A small image classifier, trained from scratch.
Model: norm layernorm, activation swiglu, layers 8, width 320.
Training: muon at rate 0.033, 9100 steps, batches of 128.
Data: trained on short English words printed on busy colour backdrops, 45211 training examples, 25.8 epochs.
Rows from block 5 of a small image classifier, named by matrix and row number. Rows with one number belong to one neuron. Each number is 128 + 32 x the weight over its row's rms, rounded and kept within 0 to 255. All counts start at 0. Numbers have three digits each. After the name is the row's rms in percent of the matrix's.
After each neuron's rows are labels from the 100 images, of 14976, where the neuron reaches its largest size: "responds to" is what is common among them. Only what is clearly more common there than usual is listed. The data: short English words printed on busy colour backdrops. In brackets: how many of the 100.
# gate: MLP gate (model.blocks.5.mlp.gate.weight, 848x320), inputs 160-319
# fc1: MLP up (model.blocks.5.mlp.fc1.weight, 848x320), inputs 160-319
# fc2: MLP down (model.blocks.5.mlp.fc2.weight, 320x848, transposed), outputs 160-319

gate.495 027:087148104112189075107160149115153097128107091132086079109107122141159140167111138109137059100163195086138149151162172154074132122126144103119138149122187157060075215124110164145162205089159096176052085103111147122151147119100049098115184116158157143154105072153120092107117101063104163093109073158106164124118134086149097098147130154169161139123155170137179187114093089113141127168123073093126181119131070182137151155148137142152106111087122110149193154134112127122146116184179193
fc1.495 029:102120121151172133149079100127107121142140176072144068113166146162155102103159075078114131134163192143115168189160133166115150116130090176167137130102108081119090098185111163127089070095101133153085176133114112081159172129101138060129114168127120127192077179148058062154169109124131148129094147116112134156137113191103138153069102092123162173138132100131102094115108158146181156164108121092103102121123155124133138073103151141137120116172102135131113130130170100089139163086159153
fc2.495 019:171181162109110115175163181113153120120181094155072128119062121100128135146149132094128153082108091127203163137158133095150145110146156102140053123103149118116141162174125115072100154075166114115091183143127138121100113109133061145102117129066112150122136128096146154052124128169117132143150129117133144107114118162153166133178129143168140119137145124121121115123143120097162142115125133121142160142118094123153125127108202076110126138117125037110127136168209105112120174135203170
responds to: bold (72)

gate.436 032:184163049170170067127104151088134122105138131135126110129088111149096175130103097096152137148203118176107130128133103136097119155052121098121135091147161162086109090096155136160134129145155095106149120094116087168146180129164146107104121148150113095139080183086089087104170165123148163181112112095035129108088166115140127139160103170084078136154162070144139147110103131129075156113106193055214117123120115094134133135172136063125135066123119121165115086192127154144116128020122091
fc1.436 031:106170119153141106100113087128101059065102198150095132120159136132110103112124168122091207087137077114105151151167130171157150195117070133133153104028072142141102137122134086093151131078081167171154151153135169147146195182116135158070096098110122112080149087105117152111093136079159114176105106157127116135111092102149152131142096133127115119118105110190152110125124068097107146131123058124158126166159097142086112131111145175177120144141183094150145163158159153121123120128153163
fc2.436 025:175129187145076141117175092120124169178146122075083086099162153126174124133053118090165086168140090158106117162119072150129101096086103138098086125074122084115136092158163118136171136171106105103123095152140095125144114119090081134099133127138155123089110145198124122126095112158095150144139097104133130094157117038157073167130076059123125078111089142148114141107140143168155121146158148118193073106126078153151158185164145112117181089062110136122136097141138160116186161194211077
responds to: the letter c (31)

gate.262 195:127136141104162111148066146130159162146111136103167125131145090116167141161092140127167093130160118138084177087100085110134158100121117145145141107101092072150111085146128155151128038115140117113125123077096108104135109145115073084108121119116146105127153135128170121137109157087118190131108121098158133176119128142146054160142137123084171133120125099172205108136157121114117094057194153108139111151120076094110104090162057135131142102096134135145109136079137179055153135146176188
fc1.262 199:119129093100155146090143087137168160132157118143122129132122112144136147111094111117082160141119106221155136129179154066131071119130097168171102103086135153088096150130090137182125115137148066068157098111082117114114179171146158129099198143099146109116083054138080145127174063120162126178166132093074126159079166108133154106109116130163157166090145101144174152112119132118172117169124083205111173166142177148067132111113167141138111197123121154124121104176118089137089139099121077
fc2.262 222:089112154101117135119110113088151129075146152123105190121153123161172172155104118107124104086120126095163134119114122152066213098114087123200165107114140133146081097161145124126178166140147132139077126142150094121101193077151115114140134165082115172133130089142121129107129119132130153109139163143137162148173070135189100099138137083155082158072163162144103128082167053085097125159144138116161126159087118140178143111089084119118144066108145121131109147125130024103164161101080135
responds to: bold (75)

gate.81 049:190112116147095182102115161152128101122158156103169168129150093118140141140065106203130084179120134047135109137147151113136114173126116134143168140162119057109103133093167144128104121117205169117136103095123126129152049152096163086151117140109118155124157120104116197183177128097171179129134185093143084160114149049050127143106115112138088152129152124139132133146107129141148157095114107090158126213105130137135153125091075139148167142099173161117135115110076137185122145103106166
fc1.81 052:103155112118110101145109126138206151161098148146159132172160117163086140107102171053146077087154078082091121123102155061191132119113147107132112093099122133124098117092120138126099146103112157120105127107116115076130124124115158138173173124129146102135141043067141139066146166107169103135117079155142170076165113180152126134113169107144116117099034127185177109138120138102087115058111180164116170114184120150131107123129135116158137171108134156132131148146140141099149187154131112
fc2.81 037:180078104125107158084109152104080138123107100113116165107086118122162085129183144172173172168147133193092112115094134140097131130142133152133137150080112161137157107122183047157105099152124103157125167146141134117129178091182112135117092162140178155096105091040105036148110138080151097133099160144092108147030135084138134109155120177170186131146175136116072141033159135179149105189124006154180099106130113084159089092122054148090160104153117106106114184161127130084127108100133101
responds to: the letter c (37); white ink (27)

gate.99 029:165143135192119144117118133112127104117125089117131049179110144144151099106129143048104131088168068100162142121129076136141124174148128150100127157139196138073101083149076146076101132100104080145172155108202148143084117147164118119194055099166175111161128099069150133125095126164147075110104114073135144130065073155158123152165136100081150163046110120170131109128115132095080105139141114051110189106200077139110161091206196165125134152122116133095099100125069104144142110147167100
fc1.99 028:070146097145128108167130091203134139142077093181172047146128119160111119111145112144139146147137171130138089107154171120131126151109181114136114112099127151131136094134135137171150099118116126155137134175131148117071105111152085093130115078156172185114184117078107112074101110100061102132118130152110120147147114170119101170106099131113186103104161095123090149130154194087139076139162167114169169145147117077091119145178150172110172105194111165125139125134109131183139187092111094
fc2.99 020:109147160182098105075130076095125138143154111130145113159113144099135136116113069139121090119181172101129110107129150165139114136190110132144110153128109096103112214166196110122103133107163088046056166155138120116189108138075138123192146117078140115089076115140162171072116152092119190091161105081103136177153132070097095060162088116137093141148085115134180148107159088146116154097099155135172079141106214190107121128139184075132112169104136119218121145143146113047103127094162169
responds to: the letter c (36)

gate.587 040:188106131101109131173077143141169082080079097103071130178144179125150099106116145108146125154107130088161072130141088144128093161102121139119105127156108114108130122107069144137125126152113107123120130192192164110101142110159167161107154158127121133136170116127130163166074118090167140112144112202149123127107114141200136124126095171108156159153122142182094138123164151176173130140127138109102154100104199111124184086115124148088159113134167080157140094142124124117109171159139115
fc1.587 037:129083119089139101179050167159142094082067107124106101144123098095147151144130150139118127153107109125157092159128130204085070176106111158109140121118072116095137112101139128106144128113175114106087075186144107142098105141108124154086125138173192145126166146132148155123085143105137117186143131162152104093154100102150112072100140123163137163149126146157172096119135111190201145174153164125153151138115197148170163142106150141140096149091192120163157058144114090138111144143094112
fc2.587 028:149155153113167108120149154175080126163111106144127122092131097132103130123135137126163157161142126164162083157144122081107188164111122117119115114149228109148199149178120130112134123147073127107115130086093095139133119126130089150164108101117088117122144159124114125094177162119193119169097083122127118164211132134136174180169202113078152094147134085138140107167140168124057098131115124144168120126135154091097139168141098143109113134123129114140161124125114122100119083175118141
responds to: the letter k (42); the letter c (36)

gate.297 183:139152139089114122103161083066155157109098140139131098144109124074111167189176122092151120129152101159133157101083171114100161139173131056168131144106076119139127120083156119172121211125116135142129144086124128102116166141070115119094130146088131126133101127094071177146132151187131101124212178148166070130160094104098136179155103138089149128149143176154154125051116159119114168176123045084140104122124140157205125139152135128061131083101121109142125142093119112138147141099073143
fc1.297 187:153137155081114139090108087072129200145142135155145112134138141033118149166156173084171141160148104160109148109115120096088155125135157093130153142085100123158150154066159122164109197130093133152108137073142147116133117121096125126090113130092122120117053123076104168167120127169178075134174192169186083107130107109121123174189148111077120137122143156141148148085102146100102127165155092110143137136113149159152145094106162121134104110082107167160140134080118120124162117110135140
fc2.297 228:137098100141158094128100209176132154135108196188076139128117176104172110080132090116118160125098150178186088141153168114112134167105097071175119137136152155154139144106139104094058112135098160123120088111077140102127168125107120143169145169067187167103191158062134168134082064143126122077172127143153162126161096079159130120123175156150169132145138122122084087120169141083158133139162083098130133195138133085120151108105185193035070135144132075117136075075115128150126125115163143
responds to: the letter s (36); the letter m (29)

gate.332 170:134128093083118099121156159093124161160056141119189093171096169198148047115054084099150121137123176151153105131124128059158159178147120139086147115103134145153094118106132106151115076104164146136110126152089144158154087181126052083171109113167102173118137066119156140148153158138119126106125146131129112156176155106139158154126087110109161152152096135118089101158155088153079097091118097095149120101130160155064127159075161104123111206158161128166149173129084117149090146093184147
fc1.332 185:129166137134177169109097144137076124116179110168153117109151073089169201123169125122106185161098153101115122138162122155111094060140127131126137137158111114061132139136119116110108162183142059144151086096147082100119151101143172076074126123111150132155122180131121105092101055112124136113118138100111082116109087140132162154077187097181159124106129144076155151181143070091136128129168134160076165089113132111157129046171115126116131166093098162114122099115164185190102181095082191
fc2.332 170:161139141124187086148129138090124143085117144150106164127095160148146147143181175127137143060103122148080147146113147131102149131133100144063110106104086148157130104091104129115093145163108164097121166199163166111166157116089095095105183115132152097181158162166127158135134170138144158160121120112023183155156159129123108093068133166117121146110141086170139149122174097123120101118126140151131118136029080125139181104120136115064153100046124234164089115061117098123199079100113142
responds to: bold (71); blue ink (27)

gate.199 201:144161137127124118142147087115121140196056156087100146096087111108114111145108162098209124127101131104145126060110028127096132117116157057162132113109123097200132123166094171121093083155137100204152190087096084129146144094157057155096088126145099143179097173141151198100156127100153114086143120143173120100149134139123091055139126145139059077112204119111138153125117163162106115142093141080178155118110180139112108138159105130088132119111102130145167121120135088088131064140134113
fc1.199 181:017116098105068142165138110077165096168099200107102108129105111091132182136138132082165166177135183169119146121077125124161090123127130125178107158096133136115056137150094151059126160118091052184174162086134144145139106144103138166164154163143142137085157109081097145128162149132103122144177140162139110140149130150114082108123090142109095110189116085174193156104186090080169117127120118156170104100102109141124063127113152123110091118123177115098169095104127117202118102108071183
fc2.199 241:158139140093135176154130104116177157091112180146171213141163168091151104127041113114119159130132108138116098111153145156067175121087084087096078136109145120115181143127140135110144168170106141128140082114162120092158157136169146060144168185192109146167165142172118071112134142153113105156125159117147113146175082079143132071142124116081146152118097145137138195124161141134101122114090138154118096154141104165119100079092095113126132123073103119160142185099118100131152065086106090
responds to: the letter o (61); the letter m (32); the letter u (25)

gate.1 028:100110157220127088118207060125124125175121158172090159164074134042042149116121101140172127098126118112092138144190144147141136101117117159207100062135134116094155084098147113149115074117095181145124114132124161097133075098069117153123151137117136079102233093155087154136131108158098094134139132144141173117097142166087171164129133105149190155091088119130124141129101127114140129115140076158132139153163077082158100119160113188185124133137115153134083099124153102150140086116122167
fc1.1 024:122091126143124166174108154093151089125084107130106107148100147125105125185179139157113144110136114132080141091095132074161086165149114168075132084064109124122141142117104109165132125129094147111087155156146132179118150143141108128133084191133085121166124167113147166169127160091181087153135172114088136142153161154139093099197157247110149124122178107134079112106122116105121087142172140154155101182119097127109128076158172113122148092132091146120112142094164118138149134123102079
fc2.1 018:156182127088164082159095077110132184071147121120129181172161112155162100143141115143142059165151158141119058193125152123148162060135131157108114118170128129137131108124103188137177087169142131176190123088110073159128050105130168141146133134136169147138062091154158067124093139189090177121143081089133149126137149173057089146074106121122125117072161199165113139177145172132114127097185133150128097077187104098110064153164072136134166163108146127088134128138080139089118137076078098
responds to: bold (73)

gate.615 026:149114113130168162107105207167148130131071105079190178123114140081098137079152170133096187184143195142158074090135151125134132150127120116161114163146128108101117146129092168112144090148150107105161165171120075108118130168137145095169150131121186100164167121079072146196147163125116116113088146084143110151107184155089132138142130172161187054127161128154126120070166146161142110081145060146141099211124095085110165150161094175090089113152128145110154106163077123162136115101136104
fc1.615 027:104143177135170180110118127144126035086120121122117146111149132137127130133120104124161124131113148146111131177175114157070145120179173078119127067142154147127134151103145117138189125117127165164114142155086063156145175170149141115153074133115131127148197140180112143069111145105075139070165099149093163091105119168164079116125124089199149135149073112125117152090118126135153095136159122126109175138124126079090135130172120164115158124120171126088107111149126080150114140135140135
fc2.615 017:160112110128162124163130143129109131135127121115094195105131142135140130138120121089125168107160145131087108119169123120164121048085161164064152156148156218141145146120132122084109139141115147127103160105128165160087109100078143138129128190189109027091108157058140116137068115165147152154153168139139110161176065126132134073210134150082128163117115104148159073170093107118119144104039120134142107108107106126121132135133163133133101135137097080134098153130166146118147137124108118
responds to: the letter o (60)

gate.651 196:132075105174127104117099138059108075167137049189128111139098178142173103151114073144154119185140113148099089121145161161149162133149078120172194110119098158110140114137127128153146123108094111169127091112117133138112159103125115089076143093099102162138067116132160131111115142124110142105151108145102123116175124129136157139091124132116092128109140127074143163114145184117136146125121199170110158199134107169184144191137134134044131089137092139181102172108099145127125152088178138
fc1.651 172:121178137084142160151144119192125136082112187054125148099195099103099112089127163126152115096113120108134143112125084122101109152107168112114036155155156109134120136093126113109124145138127134073139200145161125115161121184104148137181136143161152112125179143133113110136150109139102149141083148120152131116101109146153115115165161127134167135168127119219116092152124100146106101166138081102138136058121166089069144096101118101155094160140158119074155032125138107105153118194097144
fc2.651 173:134112136140105138161137070152118132198129163172122151110108114186155084072207122124093091104112100162106170140174126101125176112093104085063093138124121163070167150165072102124136155150100143097154136116066165166116159089060088119126090171121135080110105096119110084157176137129160174125142069164118080107152081093118172106180145141101142157104136104161147134133148140133194151134094103128136165138109055120174130163133147167146117115087067130156121157090176136165171095104093134
responds to: the letter s (45)

gate.251 091:172152141127103099120136125118135120111108161138119118197072149120093130111155135061134091164152155144130102073108149142137177143100097067129136163129049128129126202172108089170137061103159132097138105097067163161169130130137101156115158130169210124157182136143171149149108098121127141149109097091130101110086116092149147128084107180180075126056094147118127102162081097123073176101129149127099061122171101087146149111121078086114099143158142115147089195124113145074117098138087125
fc1.251 087:185126105109118104153093139101172151116104131188140130134119168135106143113142111069118141148141126209094085099107184147101157180147112070129125164129095113126148188106135132158131092168171142115100105050104140125116094121116147132082159146113240174150171150150188097165080117134099066164086121168132065147086096119109163164085076205087109123086098101125136146136048089122104154069111189125098104135127080115102125136132120080121109105116117130131120139152132128086152084070079157
fc2.251 081:119104129138145104124143121125057141166096152154158147096103133114110143145163101061116135045120126167123111094127145138143133123121165105206185065108180098149096174147137106106117135158076123111087176150114192100171189078197122115127098153177125091152095116174095089136126157124150132149126124129086149156136093124107092047204118164164053137120161207094169154178095093157139112126145106088177191082137163142139118193101166142119167188205183154168138096101133139094091132155117142
responds to: the letter s (36)

gate.707 052:136145173152105067091077155135043126200176126126109121096096061073102133119122109145154147162096119149123092138124063118093149061077081117118136093167173126125123118157087110086166111129165086122120115170093146114200086089105116115155171112109164161128110132128192135118094133147138135149105120074067141130066185152141145171165155163125126131179178126173148144133138072084082134135151112122139151117130101146079132086043183137214120143122134134164152115152071140148181097099115120
fc1.707 055:106081090118101158124132162140090129119090115106181134142095127146157108161154142150129137131096168160119113146090046140072183118122120134152120179105067113154131182157146113114089168145113173128123086138115145083128128182124161108072131157110116137144097095142094131162131088111110077089132087201168094148111120081160139037133113081142097167145155105117088136164121158120187136117173112173138159172132126163135075145163115166080104157101144130152149163128125101137101102059111113
fc2.707 045:143164085161088112089069151155161129101163205071075134123164117144105165080092143116172166107156122193124104133104210107142137140071078046151088125138170145057145069153083127117149157086077128137154139140184174122116126135124041098152208170156128155108145139086091085180144160175153096107168104145100149142157105192121144164108112139088102095134125137137135109114172090130046114116115185146113150164087150157144115077082100078140150138168143128109079099118141201153142091152089158
responds to: the letter k (31)

gate.305 163:130121089086104132095159103085092127120053115087153148207144111185135082164083128134127095139088086164150150147125130130123159136198105134069088104173119125162098165130120197108103139165174105174145178175080078102142129142131083112096101143100135116148034109134093102120104132096125112131139145124128090109188154137181127081110071163112167122161079117134144144138136114170139159084091138144139118128138123129165140114187119147091056053159179116098122102126102162102064080099146114
fc1.305 164:111143084113090133118153116116111146140082143092136138132125152184123078154099132083146110137142127137132162084124066139118166182144089120069115092203140170162072172163130228076069152208153102167183159149138087160110118149164088101104142158067146067149055113115103103157150107140138134144101165130150114123174122079162104101151077104151131168157105105148155093177150123121137163096089158126130104141139140076152117137144140080121077096129156083116094098171105141121067142141120075
fc2.305 154:133121102084083121120147120145139133088115083133130105135124141078122138140097040146105100131138152141092182123136105156075105093166156121134112125051138115125108128137200134157086132064146130140094154118103089111178183157155152187167104091179087134204136162193116138111131128114142123150134190062087120161127099149143218095136107110105053075106083087170120150076101128149084120148161108176115136122136117202134128055169133117126159117169112111125127139117125120141114137133116117
responds to: the letter o (63); the letter w (26)

gate.203 048:146145133095122126129105123144165129185139123119148160063184134210103134130144109097169103152087167138097097126135157138132129163210149145193079054129085097133188087150140111082143159054171137161118078182124124146137047142145135134174120120126125136118120112147111127140114118092100164082130132139113147149141144114067180107132101101117048175069148088160097136117070154083097157096133125079168146124138087137112156097178118116141118095100157128116166115139118158115208132116126107
fc1.203 042:157147127079128093141140154088136128094090094119150090120120138107124088201140131146118052092135068126187133101233089137161136164104108159170117143063136158116145124143175161200138079142049092117099128123105129161132077115145099131072134126102137146060079136123146161130137079187193156115073184094093163134124120120110150134122103096182122158158086120116177151131078097128127136142162160116160183091075125176113109173149127134173097144152135101170080151122162094158054128184159176
fc2.203 032:155121141152120120172142137157131085158172087155109117116144111129085128056107101153158148076108179160052151157084144076161185095156146081146157067138155099155139107119088123086195189137146179097142155116081138106123150151137117145126138126143183172154126118147149106145096115081092081167055092072200150109074137166173110149171156089101082101157170149139129094037101172143226122116145111157136131111145079059119161116162148096141097179116145159136133160149073158099198168151131144
responds to: the letter o (61); white ink (29)

gate.228 213:150095183164136097182101107114152130084091157121147120155090132148153171123129084085068118106120151130138094106117118175064130096109157110188139144113164134156075072160098124171187118145173134141203100177111112105151089107140109109152100055168124120176127124112122101129131214119066116078103107139075155119107084108115149143100151110163095140114119112124133177167189151125184093138151163152114162132128141150089151109106123166069115108102170121099138145177123101160086174121121130
fc1.228 195:131150163110142120173110147130125093130140179106122152153101131152142147122137062118072095100111135100115131099169119147104104113086164126165183127110158106158092096134115152172188089203129143118219081157134099147135132131164119078169112105131083157177098131131134056146142162083079166083149060118046182077082080119136145127124135141127102134111132103082131211134186125109165070146106171157146112157146125106152137110098094149112117122120164163102128156173114101128142236105095136
fc2.228 210:152138112141132115144125158111159073108084087172076097190130180089132157085069113126170086184120169119126118134068125126126118161107122106089124136152148115121152146135110135149125144165074128118115167127171158089079066139177060141080115166121181145168118152078079141122135157138099118182107120104131061169128135105102164138157098150199159177149117143165114067105128084142122103093128153128066094104139165108150135105068147133139211090183081121155066171139129176150141087153102080
responds to: the letter k (36)

gate.605 049:156191169114198164107112132102114107132116098087106186091150102129129083154152093133062126181116110144115152130152128137126151138110083104122177145138188072144147152135119127120102117126179113101107137096098169082183098113126188123082157119162150143116159186128172198140121118105143159101078122117108111085113096144144131128106155142141062157112098151104125084165113124164136082148164125084147134098097060154176109173097159160145188151121093146133184114139186058159115151170084138
fc1.605 051:162139112137147137119159062100118121110123152103129166108125185145136152115063153119105162091158103117098122130102162132122114131114151098071084112106107112074119099205130141081184096204095088088121097162075141157173145078149080183121112107090119133073125089089095130097186155159083161116151086140144129106158136125088123121107115153147091179158133117151071116166150131164184145117127111160066140169078114092129120142081150124132138095141127122162121085094112117159092111092116038
fc2.605 038:149153165119165174132134158112116133147131143135116112107167059121151155116045191121152162119099174061128061124113132134139104117129115112148143145136104113152131149112135119189151180159124172167128075076094165148133126101155122112103152172123082062174143124151127159150153157128104128151121171105113100163145062172172098077177216134127123114098146138104129111135103132160109114138156167133126092125135124105136123073165122018119124098160106155141092094156161109183133092114136117
responds to: bold (87)

gate.609 165:050167134118191087104142152111103102055179046128193118142122158143160130085144162094130080170122113136121077137146155143130168093099107185109106149135144117078059148114118097124121142164155159126170114104143101143127121114108150102098126080246149188135138127116092108092130143115153176197099122175086085165131088157153195156121091093199142124068102098152138188157145152083143147166144141145121192092126191145074111144134153100078099095129149111158114107109117179148143113181091135
fc1.609 160:063159166157120142165164172143118117034196101167153180205110158088163088123146118069116091202118116158095106113135124086097133079109082181118117136141135112123118135124102187172121146114139175125132115118140110112127136089122151126081089112217187158108164118163175116111079127166141176184100113120163165119144083134132125138117093166194172160122105191152095129149129128105079103095087154128143200099128177135083184133069145100120134108122142091122084120112137197163170120186096170
fc2.609 168:190184152148127104116073116147124038122063160132111133106122212110132135157098166115158130138152086115096083141114121153126153202153180168102164122152163112149119146115163137093148118154127126125067138102160133151098148085110113129107174149164189100099055158067152092150154160110141090118214159160089079129191088083207101083123103096097012146157146137100143115186032107097149143160120137162150120134151129138144171130145126149087112114151103099169086170081096159119105146141153107
responds to: the letter k (55); the letter c (34)

gate.241 184:106099169120129114165129118082121091162125166148162156118163178086124115108069111122146125122129125155124147125092157157104156066116123155169146127116097085166165127076113098080157162123109131129136122067111145109131167135121145146116125127153152124087184053155135091089164090141097056112177180096125117085129142098121129119163139156127096137183152134117096095110158096123135103112125158144112053107125138146071187131119075080165157110102105134147182125168158122120109119109125118
fc1.241 187:091128150121139122174132154091136053135079189147123104138124175086142120129118120111131105145162122179079131119144152111084165136107136115122146129184099095185144137131082157111136160161100140084147105064171161098129150102173118146085145182143127162137106066179163101094090112120086095076135096102157092097131160157146197156159100148107148088196127108087124098136125074119150113142105122130143097102186135097070211133105115096139148117131087156117183165177100081124093159154130134
fc2.241 189:113155135118134150083129171165110118125080092128086135112095137212198106116067094159166107124079105135182131130068129172106123081137116121124147061177162148117109124135138069098192075113140099104110123156121138150111102108163118123137112216142192156147049098157042073135137104095132088125124120125126134082170142113177161122133085119124129093123141106122140092170067085127155148165116131156085109089107162183112127131142141113118165148135125142150122155104145138116134093103126143
responds to: the letter k (42)

gate.66 027:122089136173111107208113103050058086087140103126096116118160126087128125107091200134163138132120171118098155168141096110077074133122136137142097112099197212114110134126134138077143107136149120114134105139173111090159110115109095091179156087083145160128125115156186126081122099145137149159094094094089144170087106097110154172157128106160089202116154137164076147101126125110106130141082111112149124110150106137108080092168108218129182163127089134161102143135098183119118143203143156
fc1.66 021:127102140118123094164085119207107111118118084144152139141150063098114125159142192191134122024162088162155125185144152089075141160137130120149136113162163119124130099043102134161127167113129147171112125153116130070124092170139111203118130158113112123053143171169153138136056107120131126100127196162123109149129127183107145105098100142141178089092060132164087156166116165138183184121110131192082174113126126166088110099118166139147138092100141168159146103090132118125116118063146119
fc2.66 018:128138182110104117091162134160156101122103151090116101152099179018108121101165086143105133140109150150110109111111064146148185139136097137118185200109142159161104117134170139135115074127113092132097140151091136112138144164082217137144105184135066170146093144153139104123191065130057103118076070114186121139206107085120063118140125152130078137164125077090108044118088151147112146171180095168093116178148098121159104177142129136098132108115113127150150133159151152078096117062144102
responds to: the letter k (47); the letter c (37)

gate.499 032:099128103136190073124110107165097156130078136115166131154186159187093149108063060162101137134124131143096128084149129093132195151090174117111137119142142133061104144121177129104104156137146134112130106141145163137112162154191126175126173104132108115103111135201092134155130066133108116152120133149102104078069116105120107125156117074127122083076151095146136134110092048108117146128163087125127065120176180102158124089082160094117111125148123137127170045185067166058109115151132130
fc1.499 035:160073115122179123147107130130131084085157105155089167176129153144160182164181167126125148127119080114127081161118143157132206087112155110163115145087169123170131084210141142124140048125140110123093099139103117099107095152136116117156069134107090105176082177123133179123139075143179149110142088111073076122119105106159134169173102122133151027119168116124162099136093118127072127120166091110169147161166123105127121105177110130128123173096177121137149090121095132116144115158109139
fc2.499 026:124147168096073133173137103096121178147136126123139140123106088118110093107115147066162109125158132152147135149101149107197123129117101088109109140195120087126080153117089071109138164138147137089183057088131081167109114147161212111101144135126146127145119066141081138158085117129008053156151118108111216150159080080076123153136142156088130153161094114138090152108112134097158144091115134186063123132114090141100116152167164094130116129126064111137188109181145097192152144136108107
responds to: the letter w (28)

gate.40 195:059143156077170111115152118159148218125110098121054103092110120086124218102094097094156185125176125074153153123112138168058147123131138147136150106117114150142138114132123106099092184102145119120143150132150126172073179075141105118112148129084094101104092140151106154133104144098097083153087167179113130167172148128167164119166082142152137141112106140111158118072140126131135092128124142103164101157151218183127104116129131169140108146053094059104094130122180141153154134131181115
fc1.40 180:197110136174065164118124150104120015104132142149175073152118116168168062159141126167134095153085140183114090113132115115208136149116138140126103155124107122105114139127101146169129104159093100168130088121131099073176113167131157129116142104159142139186149125087157124120152156153161151095200111087171139118111071120073121151082148119112083136113189121111108190156126093164136145159124139146062115082056084114105153115115133095156142101166140184144152114150073096085107111150087136
fc2.40 219:131101098150081127196103129091155163171140116124159094137112060138154106163100106135144132156108163136171116160143094197137091158140144103093108123113120142119142097162074120140141108066114114054085112122120140043132115109125113111125186153170165070106110132093171087128163097149100180136083122151120131140101120201064132163175102132131139117139123051128138054139061144138161116094133137076088129169107126117176136085120191086136118176144150087110122119130156095119159203140114126
responds to: bold (71); the letter y (61)

gate.247 175:137122110122083127104155153102143134144105114103145068087074128168166165135152082138164122111104124107161157111167166112083164114153117088098138110158148150178155152128123156153096114155154056107149180111111156128133157115119185071098110129116087133162085141128138079145106170149085102167149106168114108109069116127132060176082155099114090087196195138094110164102091136150087127125086161177146157141182122067115084161101101135131083162128102105163173117121132073150184139153114165
fc1.247 205:103101163072112101097148136129135109145121149122135102157144149171115137125132085073115120120104122106120136083197163049144154147109097155099132192164131048146148118094145111150139158157159061112099146074084156098153092089149095129166159191206143117157095124098121101098136151104126115147178171176105136116131174133099150139121130190065157123144140109112163187146185112130051136159105129140139111132163106106106173181139073133067064072068190148152112170143084100100160118163145170
fc2.247 240:092153112174117095114109108109155158123115135199121166152136120109128158133128170099138138180125137111147137113123113076158126122134117123121149195088117115178160131178142141122155133104118157152147113048127087095115118098251096150154180105081112101096109126145119165160157169157127115118095063116192120117100078163105122119142130121109079144105113110127165109222120091111107107096200128144173106079128139141184135125173157123152158201130147105115156096142183174113100163145111146
responds to: bold (72)

gate.635 178:117172115129112119092151096175068038120098126087155133169162159170145133149085087121141155115120144180132187144119128168106126117114085127087111133175144117163118099096106075173125115100202107107172139135128167140173078099120137096128082098180144117098164143162130070094163088093124087151152102149098065206072134155189149046099191073143149036114129176139112149120107140067105085154104092232135130113072172132118147058097155119172148093104143084205187098171144111166155142109116132
fc1.635 185:106133070154132089104174129106072109102143131164101132073176166091107125176170099119101146154147102168162090110130159144101083104108158122143186138143112127041099121133175178103143089168151158083137165168035108111115116168120177206118059087073142142092107158144099065149098168183127130144108117092094167100174119111076120135109106124125128167052150179133129118130138088120114119169094093102100165155123139138128112112139121173129172113133163174161142151104125139136143171111110107
fc2.635 210:121176116125165161120155123119119205177162103148179124118132191111111073141109126121166162107104164107143148082082152061115124128120160117126180088155098135145123131068159152135100103183116083056140155075100127104146127124054150145103112087188120083064138116128156086096066101160081099119221120104061188142144126112129067076132104100096124142130137074151155084109146146134144064093083125119150041164109094137176112187133159144159112120133153147131137115140244163117081163125170176
responds to: the letter k (36); the letter y (27)

gate.162 045:054113115137098112090101140162155122127123142180094167106114065205119083110129090123165122182142149110137142115132132171191149182138159136106093111169218122145124052088181133113147128135091136105111135125161172128127116048160081128109131131131088096166118172147144100158149072159100083080082160130132135145134111145142099140160165181173169149153144111107140140157122172170153164106082082138137114087124134093173125144163122164126131137161115101184168165090142065105142129161096162
fc1.162 040:168100117110158140102099139173137157129135112098153137076152193064080116109113180120144109060104133115150138130153157080104139109148098100149097177095120146163162126130157157137097159091190149113143165114056170130112178202100173169175130109172146133103145073144119167076105112121108181160117078104097124152137131130121103147142139066066141099071112087158117095134163147109124102118166217078121125086176069112087109126100157168163143130126195108125112106088058131174168119139130122
fc2.162 033:111124135178113136122109139163143109139169125117114119156153161160105160083070120131118150079117091116123145179114113185158122085125145109130173123132114179137164168223113149090047166149063113126111198121078124156146086063133115092103119167120133107153157146134124140128194091061099124103144108155149095072123156149142094066177121193165112141173203123125159103140172121114123154133080097151078128098142177104111134160149128154107137174115131126127142154088148125152144107046135152
responds to: the letter s (36); orange ink (26)